Weights of a small masked spectrogram model: batches of 384.
Rows from block 5 of the encoder of a small masked spectrogram model, named by matrix and row number. Rows with one number belong to one neuron. Each number is 128 + 32 x the weight over its row's rms, rounded and kept within 0 to 255. All counts start at 0.
After each neuron's rows are labels from the 100 clips, of 14848, where the neuron reaches its highest value: "top examples" is what is common among them. Only what is clearly more common there than usual is listed. The data: synthesised imitations of 52 everyday sounds, one a clip.
# fc1: MLP up (encoder.blocks.5.mlp.fc1.weight, 768x192), inputs 96-191
# fc2: MLP down (encoder.blocks.5.mlp.fc2.weight, 192x768, transposed), outputs 96-191

fc1.735 [ 89 171 129  65 118 148  99  90 165 115 172 109 139 185 122 148 145 136 168 124 190 139  90 126 161  70 220 138 137  95  98 150 126 183 112 105  72 170 114 102 132 157  96 137 151  91 126  90 123 198 197  73 123 134 120  84 138 116  94 174  89  90 128 134  69 163 108  97 185 109 121 108 177 129  97 109 109 102 150 144 105 107 114 127  94 146 135 146 155 140 115 164 152 107 109 142]
fc2.735 [124 137 105 152  52  82 116 172 134  98 158  85 132 170 148 128 148 124 143 151 169 115  66 176 116  93 122 166 125 175 116 120  96 156 131  95 106 130 168 118 112 190 117 143 119 182  80 117 101 167 149 109 137 126 112  70 181 130 120 156 133 154 119 112 104 159 108  92 104  50 174 162 188  53  72  81  97  81  90  92 116 124  87 141 213 113 153 117 166 145 110 143 154 146 114 119]
top examples: siren; signals; meowing

fc1.701 [158 138  90  97 133 196 137  62  84 109 144 114  93 175 197 133 133 106 132 122  95 170  79  52 167 101 157 143 108 133  65 146 107 139 113 134 141 135 101 166 122  81  79 148 147 103 149 159 128 146 169  89  63 149 124  95 131 144 109 119 152 131  80 136 125 132 159 195 111  64 109 178  90  94 145 134 105 144 131  70 137 108 203 137 183  89 138 140  91 107 188 158 113  86 139 149]
fc2.701 [158 111 104 137 136 153 105 156 137 116 148 117 126 165 100 124 115  81 162 156  53  88 105 160 150  72  98 155 126 109 111 176 111  56  85  76 147  76  81  91 163  75 163 125 178 177  99 169 122 111 148 161 108  79 127 153 108 134 110 151 134 136  63 150 129 108 153 156 153 125 114 122 135 113  87 187  82 203 169  97 140  78 140 201  77  91 122 140  86 124 147 105 116 122 117 149]
top examples: water drop; nature

fc1.484 [118  96 130 164 100  65 153 127 124  43 101 108 109  72 117 156 102 149 118 203 138 123 137 149 138 115  92 153 102 157 119 136 124 155 109  99  77 155  90 170 125 128  77 139 131 154  79  96 133 202 103 192  98 161 117 108 129 115  92 134 128 140 139  98 139 132  74 122 149 163 135 140 115 157 129 138 140 144 204 117 162 172  52  89 105  86 102 162 141 127 175 133 116 146  91 164]
fc2.484 [112 168 145  76 183  97  98 131 128 170 163 104 103 132 174  93  95 135 143 121 115  80 127 113 126 125 103  83 176 163 196 131  72 204 121 122  97 112 113 111 135 141 152 158 102 111 145 143 132 159  94 177 119  55 161 167 151 159 195 112 110 127 117 119 120 132 168  91 155  95 136 169 107 101 192 119 124 125 123 105 169  94 133 175 114  62 159 130 149 113 124 149 140  77 182  98]
top examples: siren; group: signals; footsteps

fc1.608 [121 138 148 151 131 130 130 139  88 147 123  31 183  92 170 125 114  97 157 210  84 101  46 148 143 155 118 104 131 142  48 173 136 121  88 130 136  99 141  80 143  68 116 120 125 123 197 111 150 157 142 136  89 103 132 132 178 109  87 152 128 163 131 103 126 137 138 170 169 144 105 147 157 126 138 117 138 166 160 161 161 139 152 117 146 113 131 180 104 149 145 113 194 125  67 122]
fc2.608 [168 138 115 157 133  82 145 180 141 154 109 161  88 119 155 177 160 163 133 109 139 169 188 150 103  77 156  81 107 107 188  51 136 150 135 168 137 136 122 132 106 148  72 165 144 123  27 153  64  78 105 113 135 169 115 100 120 109 160 112 115  96 135 127 120 167 133 109 113 112 156 126 136 140 111 163 121  79 112 161 101 103 163 133 144  84 156  81 138 104  91 117 104 111 160  91]
top examples: coin spinning; electric buzz

fc1.82 [115 174  70 110 163 162  99 149  73 143 148  33 179 157 144 101 161 111  93 120  73 124 189 116 181 126 143 109 153 146 134 168 157 118 175 119 155 132 165 118  86 138  84  86 121  72 157 149  96 149 126 128  91  86 161 125 193  74 124 151 120 137 104 145 148  95 110 132 116 114 132 149 123 186 175  66 121 150 121 127 113 176 146  94 117  85  78 148 155 146 173  90 105 166 161 120]
fc2.82 [144 123  80 135 150 144 128 180 141 159 154  99 102  38  86 111 140  77 120 158 113 165 157 116 100 148 118 155 193 132 128 115 148  97 175 101 182 103 153  93  75 130 162  81 119 139 133 148 139  83  87 140 126  87 122  98  68 147 123  97 106 110 154 136 127 173 128 118 138 146 112 188 110  80  82 105 119 119 114  17 113 100 104  88 116 103 112 120 159 147 142  81  98 166 156 107]
top examples: water drop; nature

fc1.199 [189  85 122 152 135 144  67 167 123 112 158 121 153 115 175 195 106  91 134 172 100 137 159 147 190 113 195 173 156  89  74 152 114 134 119 130 120  72 161 110 109 156 158 157 145 121  94 123 132 123  87 148  97  98 126 107 130  31 106 141  70 181  87 125  96  98 144 141 110 167  90 152 164  63 105 123 115 164 161 134 136  79 120 136 127 134 176 152 151 156 136 139  87  96 148 144]
fc2.199 [192 127 160  98  91 149 170 153 136  66 163 105  90 193 101  67 141 117 125  79  80 121 105 174  73 176  53 138 158 162 158  98 133 128 145 136 141 178  86 157  66  89 120  72 122 153 114 141 120 152 124 189 136 153  93 127  70 191 105 132  92 141  90 108 162 142 115 104 139 129 126 124 107 109 110 168 138 148 120 132 137 112 152 156 143 109 161 118  87 131  99 126 140 129 118 106]
top examples: water drop; nature

fc1.212 [136 110 167 113 193  81 110 165 125 173 122  62 157  75 116 118  96 103  98 151  91 105  87 121 134 154 110 141 157 142 124 106  90 129  88 173 176 144  64  78 110 106 169 145 188  98 158 125 171 154 135 211  73 153 137  62 133 123 113 151 123 191 147 125 142 126 131  98 157  95 158 108  96 110 120 163 107 153 138 149 125 130 124  97 126 103 120 125  94 164 131  94  49 175 106 149]
fc2.212 [ 76 107  71 171 120 129 113  72 109  43 175 128 140 205  96 137 176 183 183 135  97 155 119 118 135  98 162  69 168 121 161 156 160 147 159 150  98 127  99 161 149 158  83 163  98 125 123 156  79 105 133  88 140 109 172 123  99 131 110 154 168  79 100 179 128 103 135 121 126 179 132 135 118 149 102 102  97  99 129 159 122 124 186 195 154 157 115 109  75  84 125 163 116 135  92  41]
top examples: household; glass breaking

fc1.563 [123 145  97 118 126 164 137 134 133 128 171 179 147 203  92  94 102 116 114 114 231 136 139 115 167 117 101 128 192  56 193 120  61  81 164 156 102  97 100 144 104  86 150 141 146 126 118 134 141 162 115  74  97 123 128 135 119 155 143  88 100 151 107 108  95 123  71 184 126 169 185 171  96 124 164 119 113 119 179 112 129 171 150  96 127  93 153 121 116 105 128 156 130 160 137 191]
fc2.563 [124 120 144 136 180 122 133 101 100  96  73  99  81  95 173 112 160 141 156 129  48 151 191 132 140 132 229 150  71 223 153  79 120 140  52 142 147 157 178 112 115 174 149 144  97 127  65 106 104 102 155 139 161 101 133 101 144 112 100 157 127  69 114  86  80 134 120  94 131 117 122 174 121 118 135  83 162 109 105 168 171 155 157 152 128 156 100 127 161 185 153 102 154 120  90  94]
top examples: animals; crickets

fc1.267 [144 146 115 107 146 167  98 195  75 143 164 131 100 127 119 124 103 152 175 184 155 147 142 167 175 171 176 116 112 167 125  68 105 134 100 122 120 151 152  65  68 110  89 148 116 157  64 131 103 121 124 137  87 135 148 104  84 130  83 145  66 141 115 103 137 107 180 112 142 126 150 106 172 178 130 169 116 133 115 131 124 135 151 122 166  46 109 140 125 196 148 141 130  94 148 100]
fc2.267 [146 111 120 106 141 160 180 109 106 113 132 163 165 114 148 106 142 148 128 114  87 181 122  86  96 148 118 103 136  93  75 126  89 120 189  32 118 102 139 111 168 118 152 151 173  88 115 166 127 109 164 115 152 165  73 122 158 146 121  88 214 152 112 178 128 158 152 109 138 103  91 138  96  87 135 143 122 194 141 137  84 184 114 163  37 164 161 159 110 128  47  86 186 130  87  98]
top examples: water drop; fly buzzing

fc1.726 [ 92 161 117 109  87 113 106 140  94  88 129  95 111  98 128  97 113 117 132 112 190 150  93  91 150 202 173 164 130  93 179 135 102 124 132 109  99 173  79 150  84 103 155  95 113 146 120 138  92 155  99 114 139 131 149 100 148 105 107  96 134  93 158 156 122 202 114 124 181 147  86 153 140  54 135 103 137 169 155  48  87 155 172 167 127  99 176 179 178  92 174 175  92 159 132 124]
fc2.726 [147  91 144 139 116  73  87 110 159 131 148 108 153 146 123 135 131 149  65 162 153 138 135 173  85  63 134  91 115 193 144  86 152 167 111 119 141 102 152  99  87 113 128 147 184 173 145 154 158 101 148 115 130 131 132 191  88 125 124 111  71 170 112 122  98  90 147 125  94  99 176 112 137 200 194 135 121  51 131 114 126 171  86 129 108 161  87  78  87 118  68 152 173 109 111 162]
top examples: melody; music; clipping; text has "clipped"

fc1.537 [182 120  86 118 123  76  99  84  88 149 150 114 164 131 131 138  99 171 139 107 125 136  66 137 123 114 106 165 122 120 166 122 117 104 177  80 116  83 157 158 110 123 107 130 136  66 143 158 108 162 118 129 178  97 161  84 159 135 177 109  95 119 115 101 152 108 124 112 103 148 120  98  97 153 135  73  83 100 140  89 126  88 154 120 122 112 145 128 116  85 107 142 130 153 132 141]
fc2.537 [104 147 121 172 163 123 105 110  92 128 116 112  81 148 134  71 114 170 106 121  87 118 179  90 176 197 130 113 142 132 100 121  93 116 127 135 123 179 127  49 100 147 132 107 121 167 117 142 185 106 153 121 107 147 108 146 114  68  82 133 157 161 150 180 128 168 108 115 120  83 120 197 106  88 119 178 198  96 109 108 130 160 131  59 177 155  78 197 158 149 124 145 192 142 123 122]
top examples: animals; fly buzzing

fc1.572 [145 121 150  91 125 139  79 197 132 147 138 118 102 138 134 129  96 136 127 161 137 110 102  94 115 195 111 106 123  44 110 157  84 147 124  96 140 158 168 153 100 143  53 124 183  94 200 111 136 106 163  98 192  76 150  88 153 135 163 194 139  64 145 173 123 131 135 150 112 122 142 116 113 156 130 108 107 178 168 126  96 118 118 104 133  62 148 101 143 191 145 143 163 105  96  69]
fc2.572 [138  98 121 124 141 115 173 121 126 179 111 107 165 159 139 115 113  99 168 127 130 181 143 188 179 139 190  80 130 194 157  99 130 114 170 160 126 112  99 156 117 162 155  99 156 123  71  82 165 137  85 134 127 164  70 190 108  79 131  80  78 163 150 108 113 173 130 127  82 117 103 178 161  92 138 104 161  98 177  99 102 155 115  69 140 100 143 123 146  50  85 126 112 159 143 153]
top examples: household; coin spinning

fc1.225 [146  78 131 137  94 161 186 138 120  83 159 127 210 136 147 132 127 123  52 160 133 152  74 155 105 133 166 120 120  99 136 110 149 136 172  88  56 164  99  81 139  91 109 132 129 127 105  74 114 160 146  62 150 139 150 113 112 145 159 181 173  99 157 152  87 142 116 135 131 118 109 190 128 119 175 116 143 151 163 151 151 145  97 151 112 107 119 108 165 103  97 150 152 109 130  48]
fc2.225 [ 99 184 178 165 149  95 149 113 124 150  85 157 120  77 124 108 132 168 143  95 141 115 189 118  94 152  99 157 157 141 156  81 135 109 165 168 156 113 129 107 117 148 138 142 148 124 142 152 135  55 146 184 112  81  52  95 112 116 102  95  86 171  76 131 121 154 163  95 116 156 172 123  99 117 137 121 151 102  55 109  81  51  73 129 121 172 220 158  56 162 131 147 133 148 129  82]
top examples: text has "noise"; nature

fc1.472 [120 124 164  59 151 144 151 222 132  80 139 124 115  79  79 133 130 192  96 127 194 102 135 139 143  97  82 147 152 124  99 159 157 185 156 113 109 114 150 185 152 109 137 138 155 134  88 132 124 145 105 133  62 155 145 105 122 194 178 145 138  81 169 107 157 118  93 116 156 160 112 114 137 130 165 104 124  85 156 176  76 104 124  81 145 132 115  96  55 105 120 106  88 108 157 158]
fc2.472 [171 122 133 225 129 120 121  19 151 172 124 101 154 130 153 106 132  69 136 139 100 119 155 108 119 125 141 136  94 108 136  93 115  81  94 122 179 162 120 146 131  95 106 102 147 156 149  93 118 166 156  66 162  62 112 130 105 127 131 149 116 207 116 123 128 145 163 143 133  78 147 165 134 111 116 136 133 204 114 141 204 165 118 169 113 135 111 186 175 104 138 171 172 143 137 148]
top examples: ball bouncing

fc1.275 [106  84 195 110 147 143 211 112 139  81 109 150 175  80 129 114 113 120  61 186 143 112 123 175 143 108 159 115  91 155  71 157 132 122 140 128  88 117 105 107 111 146  91  92 172 123 152 135 104 137  90 137 105  88 106  97  94 101 127 103 194  87 114 175 106 134 150 138 106 118 123 173 119 131 142 166 110 176 171 122 132 172  62 122 136 151 161 115 132 118 138 190 111 161 133 142]
fc2.275 [123 172  98 103 133 136 134 136 107 164 113 128 109 113  99 124 122 125 144 122 109 177 159 167 127 169 103 142 176 181 150  63 120 118 130 147 121 175 107 143 129  99 134 129 111 151 144 144  85 132  92 136 167 106 207 189  92 109 137 170  76 125 107  95 124 122  71 129 153 216 142 133 154 145 137 188 117 116 119 164 136 101 136  89 165  36 211  92 149 127  89 106 170 100 122  60]
top examples: animals; barking; laser zap

fc1.33 [127  97 165  73 142 120  87 143 103 161 152 120 149 103 120  95 163 123  79 123 130 149 166 176 113 131 117  92 182 130 177 185  92  99 116  91 101  79  81 124  98  73 134 120 203  98 154  94 120 157 108 141 110 146 177 148 174 166 220 143 175 122 199 116 118  72 131 139 108 122 117 119  75 214 170 135 134 114  94 137 136 132 101 131 138 186 104  80 124 103 131 123  72 115 178  83]
fc2.33 [177 124  86 151 180 143 190  71 148  61 146 110 124 113 145 171 108 158 142 117 117  67 114 107 168 133 144 178  53  86 128 136 179 181 154 132 150 146 183 145 146 172 125  97  50 144  85 150 176 123  78  82 146  87 115  90 158 110 123 140  67 123 107 135 130 184 160 144 162 133 132 142 150  47  70  96 120 154 160 127 119 114 134 177 140 114 133 171 135 113 168 148 159 138 103 102]
top examples: melody; music

fc1.440 [108 126 128  93 147  95  75 111 136 130 116 165 124 152 110 153 149 145 107 101 144 106 106  84 111 122 159  83 134 146 131 204 223 101 134 123 126 181 191  78 137 160 119 111 141 148 134 182 189 130 119  77 140 145 117 104 142 118 120  83 150 121 109  94 184 161  90 148 128 121 132 148 159  88  93  86  87 115  51 143  98  78  90 139 102 167  66 122 127 167 101 120 165 166 184  76]
fc2.440 [147 137 132 155 144 101 152 191 131  88 120 119 107 130 202 155 111 156 211 140  99 148 135 137 154 132 118 100 134 101 136  57  79 149 150  81 150  78 137 160 125  87 154 114 116 147 128 118 124 136 192 118  85  73 137 135  88 139 118 116 137 103 211 150 138  95  98 101 126 122 173 122 133 145 155 149 222 114 164 121 173 112 128  93 171 100 128 157 179  82 184  79 124 100 131 133]
top examples: water drop; howling

fc1.647 [ 79 121  92 180 142  83 143 145  98 136 164 131  56 127 116 114  95 188 127 173 115 129  71 108 127 105 144 101 102 172 112 195 173 108 145 113 101 168 137 145 145 151 134 115 110 165 157 168 167 181 128  94 180 142 143  79 157 150 126  95 132  96 191 103 162 121 102 139  95 119 134  59  60 180 143 121 145  75 129 123 140 114 134 139 140  96 146 134 152  95 127 123 155 120 136  77]
fc2.647 [126  88  91 129 117 124 167  96 185  88  94 179 117 139 137 120 121 167 160 109 145  85 149  88 138 145 124 133 138  94 120   3 121 131 101 140 126 165 147 119 177 121 160 123 162  75 153 181 131  84 157 124 172  85 128 120  83 140  90 154 106 148 172 104 160  99 143  81  89 131  86 152 106 112 116  57 127 138 150 120 139 135 114 161 131 153 134  81  84 140 125 135  93 102 113 115]
top examples: text has "noise"; wind; nature; muffled (low-pass)

fc1.223 [110 111  93 141  44 188 160  91 107 117 144 116  99 105  62 138 188 194 148 123  78  82 150 156 171 151 158  97 144 140 156 152 167 100 116 128 153 109 129  90 117 106 108  64 119 101 160 135 123 124 108 101 118 157 177 117 213 124 208  91 105 148 184 142 135 114  91 157 110 105 140 117  98  77 117 164 131 145 189  94 116 128 107  82  93 162 149 118 143 130 121 124 139  87 167 140]
fc2.223 [135 105 191 100 186  90 141 107 175 216 136 112 115 126 180 133 116 129  95 154 191 158 116 115 113 108  77 176 106  54 162 157  93 145 167 149 120 145 121 141 138 135 118 130  70  62  76 133  58 134 120 177 107  85  89 133  82 161  72 128 108 158 136  75 128  72 144 147 117 139 149 181 136 111 117  93 148 125  18 139 123 130 142 109  96  87 112 126 152  96 114 126 136 167 161 143]
top examples: melody; music; pink noise

fc1.312 [118 140 154 144 122 167 130 131  92  98 164  75  94 105 152 163 117 140 189 133 158 118 173 101 173 126 132 135  43 119 132 170 145 106 111 165 171 149 145 151 128  67 162 150 182 107 134 133 146 160  81  96 116 109 112  96  82 132 209 166  93 149 142 179 102 154 178 113  83 130 139 140  97 150 143  52 107 133 119 156 117 194 182  51 149 168 155 123  95 168 190 116 109 121  73 156]
fc2.312 [119 115 126 103  90 161 144 129 122 122 108 167 140 129  83  81 121  93 111 135 104 153  95 150  83  75 109 176 175  85 116 116 146 104 160 115 118 163 147 128 159 179 194  88 122 155 117 128 163 146 123 116 149 135 169 117 120 182  75 160  90 134 109 106 173  95 106 133 128  91 151 157 151  73  95 132 119  71 145  66 145  78  29 131 115 136 162 127 163  74 114 172 134 130 124 160]
top examples: water drop; vacuum cleaner

fc1.340 [ 97 139 154 130 194 122 105 147 132 144 141 111  59 129  98 125 169 153 156  76 144 121 135 118 150 159 107  98 159  88  58 192 121 180 163 130 158 125  74 100 120  77 146 160 151 121  97 151 164 105 125 112 139  41  72 111 193 141  83  55  89 183 135 136 121 108 122 137 109 121 143 105 156 100 137 139 113  99 137 126  70 105 128 157 144  85 146 122 153 143 136 140 116 160 144 123]
fc2.340 [124 140 125 107  72 119 146 149 132 138 150 129 154 127 109 137 136  85 144 166 151 127 133 143 116  73 109 124 125 188 158  93 127 113 114 138  97  99 122 150 132 152 111 129 121 117 143  86  82 177  80 161 139 212 196 126  92  95 159 132 178 132 140 151 137 157  95 112 153 119 100 222 129 155 116 138 132 150 168 112 179 155 162 109 139 112 110 129  68 131 113  72 121 109 150 131]
top examples: machines and effects; helicopter

fc1.750 [108  88  68 131 183 175 105 115 179 164 157 125 169 153 136 104 151 126 159 140 149 113  96 152 148 136 136 145 147 197 148  72 105  74 162 121 115 129 101 100 139 111 187 166  76 120  80 182  88 114 150 120 115 114  92 157 139 121 104 199  76  91 129 175  91  96 118 159 121 115 144  70 119 129 120 107 136 144 191  48 126 130 144 139 105 133 146  56 147 116 140 194  65 104 156 124]
fc2.750 [162  54 151 112 107 155 135  74 108 103 142  76 122 116 161 119  66  62 113 131 178 174 149 166 105 167 121 144 117 107  90 140 107 115 121 135 152 114 176 165 159 169 104 148 153 157 130 168 137 100 154 132 119 138 152  92 118 121 115 143 171 102 188 106 158 138 168 163 149 136 128 160 122 103  78 118 131 110 119  54 138 160  62  73 121  86 116 101 113 162 183 142  95 127 133 159]
top examples: text has "noise"; muffled (low-pass)

fc1.78 [161 164 177 187 186 135 125 126 163 173 112 147 133 164 119 127  80 197  82 136 112  83 151 152  66 125  84  82 152 122 180 125 150 129 141 169 106 136 159 162  72 140 167 150 149 139 151 148 144 113  95 173 151 121 153 167 175 105 132 101  69 138 106 142 146 108 115  97 109 151 125 116 177 155 142 138 133  73 100 123 160 135 133  70 245 100  99  90 123 186 124 129  99 135 134 132]
fc2.78 [185 118 101  88 113 155  86 126 110  75 140 138  72 130 128 126 204 102  81  77 151 121  69 101 152 163 149 160 107  76  42 152  75 102 137  83  82 100 118 121 171 147  70 106 139 169  88 108 112  85 138 116 106 155 136  81  83 151 142 177 172 118 196 145  87 179  92  96 172 135 107  96 130 180 158 106 195 106 153 154 111 109 158 156 119 192 107 174 120 152 116 156 189 125 131 147]
top examples: text has "noise"; nature

fc1.39 [145  92  80  91 127 129 171 196 121 118  88 117 139 164 164 107  56  76 151 129 188 106 128  87 144  97 146  96  77 145 137 116 135 148 217 140 179 102 169 142 143  95 189  57 131  91  41 129 106 111  92 124 129 106 178  99  86 121 144 154 171  94 129 104 123 116  94  87 104 134 149 116 178 107 102 138 129  81 130 204 169 150 145 124 159 125 147 166 155 137 158  95 156 104  97 110]
fc2.39 [100 156 164 152 162 106  89  80 104 163 159 110 145 119 132 162 145 166 121 149  54 176 143 104 119 175 148 142 112 112 123 154 158 158  61 138  34 154  97 127 140 134 153 191 157 198 182 110 158 150 160 147 127 152 110 120 151 180 107 127 122 140 149 137 104 130 171 139 177 138  79 179 134 157 159 118 145 178 136  79  73  84 115 131 122 136  51 132 102 121  89 186  34 138 122 158]
top examples: coin spinning; bird chirping

fc1.159 [120 135 159 157 139 112  65  81 152 110 151 127 128 163 126 150 143 108 188  74 125 136 145 138 143 153 178 137 108  47 115  91 176  95 135 105 126 115 135 108 157 150 143 103 146 109 118 171 142 134 102 163 153 119  79 171 111 119 169 204 130 115 112 138  84 153  87 163  97  87  97 127 166 184  82 145  87  96 126  90 100 123 155 109 134 129 160  94  80 114 202 158 101 134 136 127]
fc2.159 [160 112  84 141 150  78 186 105 125 136 151  66 136  98 160 106 142  73 127 138 137 168 134 165 130 129  93 146 102 131 118  79  96 188 101 159  99  68 177 117 144  98 109 162 108 126 144 132  73 102 118 140 139 143  99 117 127 126 148  82 132 173 142 171  92  87 181 127 164 124 113 197 148 126 150 177 112 104 194 141 184 145 178 150 128  72 147 171 165 139 137  97 173 140 162  91]
top examples: melody; music; people

fc1.81 [ 48 134 211 104 129  99 189 108 156 178 158  93 126 136 140 109 124 201 154 139 152 134 162  71 169 169 153 101 135 141  88 120 192  89 170 143 109 134 123 122 162  79 121 101 151 128 131 151 142 152 140 178 148 120  79 155 128  88  96 166 156 157  95 140 118  81 114  70  72 127  96 119 136 159  97 157 129 155 119 160 108  96 144  73 155 176 146 188 126 110 144 117 133 172 170  85]
fc2.81 [120 102  52 149 123 110 107 123 112  70 165 143 111 103 142 131 122 125 112 147 131 106 114 178  89 101 107 202 136 112 149 125  91 158 119 124 148 107 133 153  86 167 118 207 134 127 147 123 108 142 114  62 120 161 114  76 105 174 138  96 123 157  90 168 148 138 169 166 132 132 139 172 145 137 140  82  64  71 134  97 156 171  53 225  54 107 143  93 101 183 110 116 135 130 159 163]
top examples: household; glass breaking

fc1.193 [ 71 136 194  84 139 100  69 133 142 149 137 140 170  79 132 157 116 126 179 107 114 136 141 150 155 113 167 142  66 103 188  85 133 128 111 116 123 114  96 137 165 104 144 115 121 118 139  87 125 109 142 163 151 140  98 149 157 159 119 152 117  93 121 105 151  71  69  95 105  71 153 105 212 141  90 160 170 108 139 136  94  98  88 171 139 129 161 162 121 118 137 172 135 124 163  90]
fc2.193 [126  87 114 137 120 133 158 139  85 118 162 115 133 172 137 135 107 162 128 184  77  84 192 197  98 122  52 118 185  97 105 172 112 126 174 139 184 128 153  84 140 109 168 159 111  81 100 181  95 114 187 137  56 167 147 148  94 151 182 129 154 184 149 105 124 141 160 148 140 143 139 143  64  75 161 126 138 155 116 159 155 107 134 122 105 128  82  99 115  76 127 122 135 142 121 124]
top examples: melody; music; meowing

fc1.252 [ 84 128 112 122 114 128 135 107 153  83  78 171 146 125 143 160 121 144  89  59 202 232 109 130 134  96 142 114 137 127 114 140 138 128 137 130  97 144 159  98 192 135 106 143  81 135  92  81 105 197 120 141 175 172 138 139 201 130 112 117 104  64 159 127 140 107 123 143 133 176 120 120  96 193  90 167 106  43 146 117 128 101  92 152  94  70 172  91 179  77 113 207 111 120 146 111]
fc2.252 [115 128  73 156  83 117 167 139 126  86 138 143 106 176  72 147 205 155 173 103 175 111 187 176  85  88 134 170 128 121 155  83  95 140 115  93  83 242 104 160 123 175 130 143 144 117  80 127 157  89 138 132 133 161 137 108 140 163 133 197 133 112 141  62 176 133 114 127 107 139 150 160  85 100 111 134 115 107  87 152  84  87  93  98 112 133 124 110 134  92  94  79 163 128 143 130]
top examples: animals; meowing

fc1.44 [100  77 117 130 146 141 116 141  90 163 152  88 148 113 138 131 162 128 231 166  84  64  77  50 124 117 140 149 137  60 182 187 153  90 149  68 152 120 102 110 142 128 137  84 131  91 184 104 117 145 142 121  82 167  79 158  90 107 100 160 142  66 118 142 107  80 113 193 131 146  83 126 167 129  89 191 144 155 145 109 143 130 121 151 110 200  98  60 109 183 162 114 146 120 133 135]
fc2.44 [ 59 112 107 114 130 177 145 112 138 119 123 141 109  86 159 135 177 114 126 145  91 112 124 143 130 143 138 120 123 200 137 137 107  69  92 128 129 135 105 127 127 141 139 108 129  55 183 105 170 132 167 201  97 209 140 158 108 158 166 187 181 114 120 132 119 114 124  67 101  91 135 163 160  95 170 153 162 145 128 138  96  84 111  90 125 125 129 131 164 108 173  60 172 136 178  58]
top examples: melody; music

fc1.592 [118 150  74  88 125 142  76 139 118 107 167  79 120 153 177  94 114 142 139 159 166  78 145  93 189  94 153  78 122 119  89 160 142  90 137 169  76 135 140 144 165 123  99  93 143  93 105  93 129 155 175 100 214 141 114 107 116 104 158 106 104  85 125 134  96 144 102 102  95 120 131 129 121 120 101 142 153 119 127  94 136 112 132 164 104 161  66 141 111 101 145 119 189 118 142 162]
fc2.592 [159 165 175 146 119 118 159 128 107 158 101 172 166  84  78 202 135  66 161  97 102 167  77 126  84 178  99 122 107 186 185  99 129 131 118 122 155 105 122 142  63 117 168 183 138 144 134 163 153 121 111 122  60 106 127 131 106 146 130 146 123 147 192 149 139 107  89 148 170  82 178 153 131 141 169 142 136 123 165 168 106 128 118 118 130  59 122 100 137 108 113 172 107 127 144  94]
top examples: household; white noise; thin (high-pass)

fc1.289 [163 183  92 153 150 140 140 141 112  94 136 104 136 190 154 111 130 109  56 122 107 140 175 154 149  78 132 155 137  92  84 110 119 159 166 119  83 159 169 117  96 166 143 168 157  88  90 147 143 179 106 149 107 171 129 108 144  86  94 185 111 101 134 115 158 126 125 135 122 158 194 168  71  85 113 120 111 102 148 188 188  66 107 152 164 114 134 166 137  72 135 125 118 154  91 145]
fc2.289 [ 97 118 215 141 146 109 163 183  84 161 134  85 145 109  98 131 144  73 167 133 148  73  99 113 125 192 101 108  91 189 166 146 134 119 115 175 208 104  76 143 128 103 151  75 107 175 173  99 135 121 130 145 119 114 140 109 140 137 153  70 184 139 107  99  78 125 123  82 114 103  34 131 138 103 152 160 144 189 119  87 113 116 170 111 146 129 121 107 109 156  89 122 170 109 146 137]
top examples: household; ball bouncing

fc1.238 [128 128 125  86 155 122 186  98 152 115 101 128 170 142 104  82 116  95 168 192 164 200 148 114 120 178  79 111 153 105 120 106 106 146 124 148  86 147 111 138 126 121 134 172 108 110  79  85 116 137 134  68 107 172 133 129 146 166 138 145 113 174 156 107 118 159 104 105  85 110 113  83 118 140 170 130  92 108 164 126 133 119 152 179 131 101 158 136 141 118 182  89 158 122 204 214]
fc2.238 [140 103 134 131 134 169 155 187  93  69 133 119 170 172 102  98 134  78 190  87 115 196 117 165 153 112 153  98 131 147 131 114 119 107 178 116 169 102 138 186 146 117  87  92 140 151 111 137  79 126  92 140 158 116 140 190  98 149  71 135 106 157 154 192 146 137 110 190 170 130 110 139 134  52 130 128 114 182 132 170  99 189 156 179  78 178 173 139 101 166 115 121 109 134 131  78]
top examples: ball bouncing; water drop

fc1.52 [136 153 142 204 135  83  88 164 148  98 103 177 128 102 144  94 110 111 129 153  97 164  76 168 111  77 144 101  75  86 110 162 163 173 123 133 126 104 131 152 137 151 128 158  91 108 145 118 169 139 164 108 122  73 105 161 153 206 122 160 115 134 135 127 133 138 164 137 130 160 136 109 152  57  78 105 114 125 199 105 136  99  54 168 182 122  90 101 128 135 178 139 117 140 102  87]
fc2.52 [105 110  84 130  57 144 128  86  72 179 154 108 100 143 123 158 153 118 171  93 105  89 115 149 153 121  94 134 212 135 177 109 100  62 164 149 110 175 173 141 115 109 114 175 132 121 133 171  94 162  88 190  96 202 143  92 109  84 134 108 139 121 118 130 125 111 102 107 114 106 131 119 136 181 169  94 107 137  46 120 147 131 210 109 107 139 185 164 156 118 129 116 170 170 127 140]
top examples: machines and effects; explosion; thin (high-pass)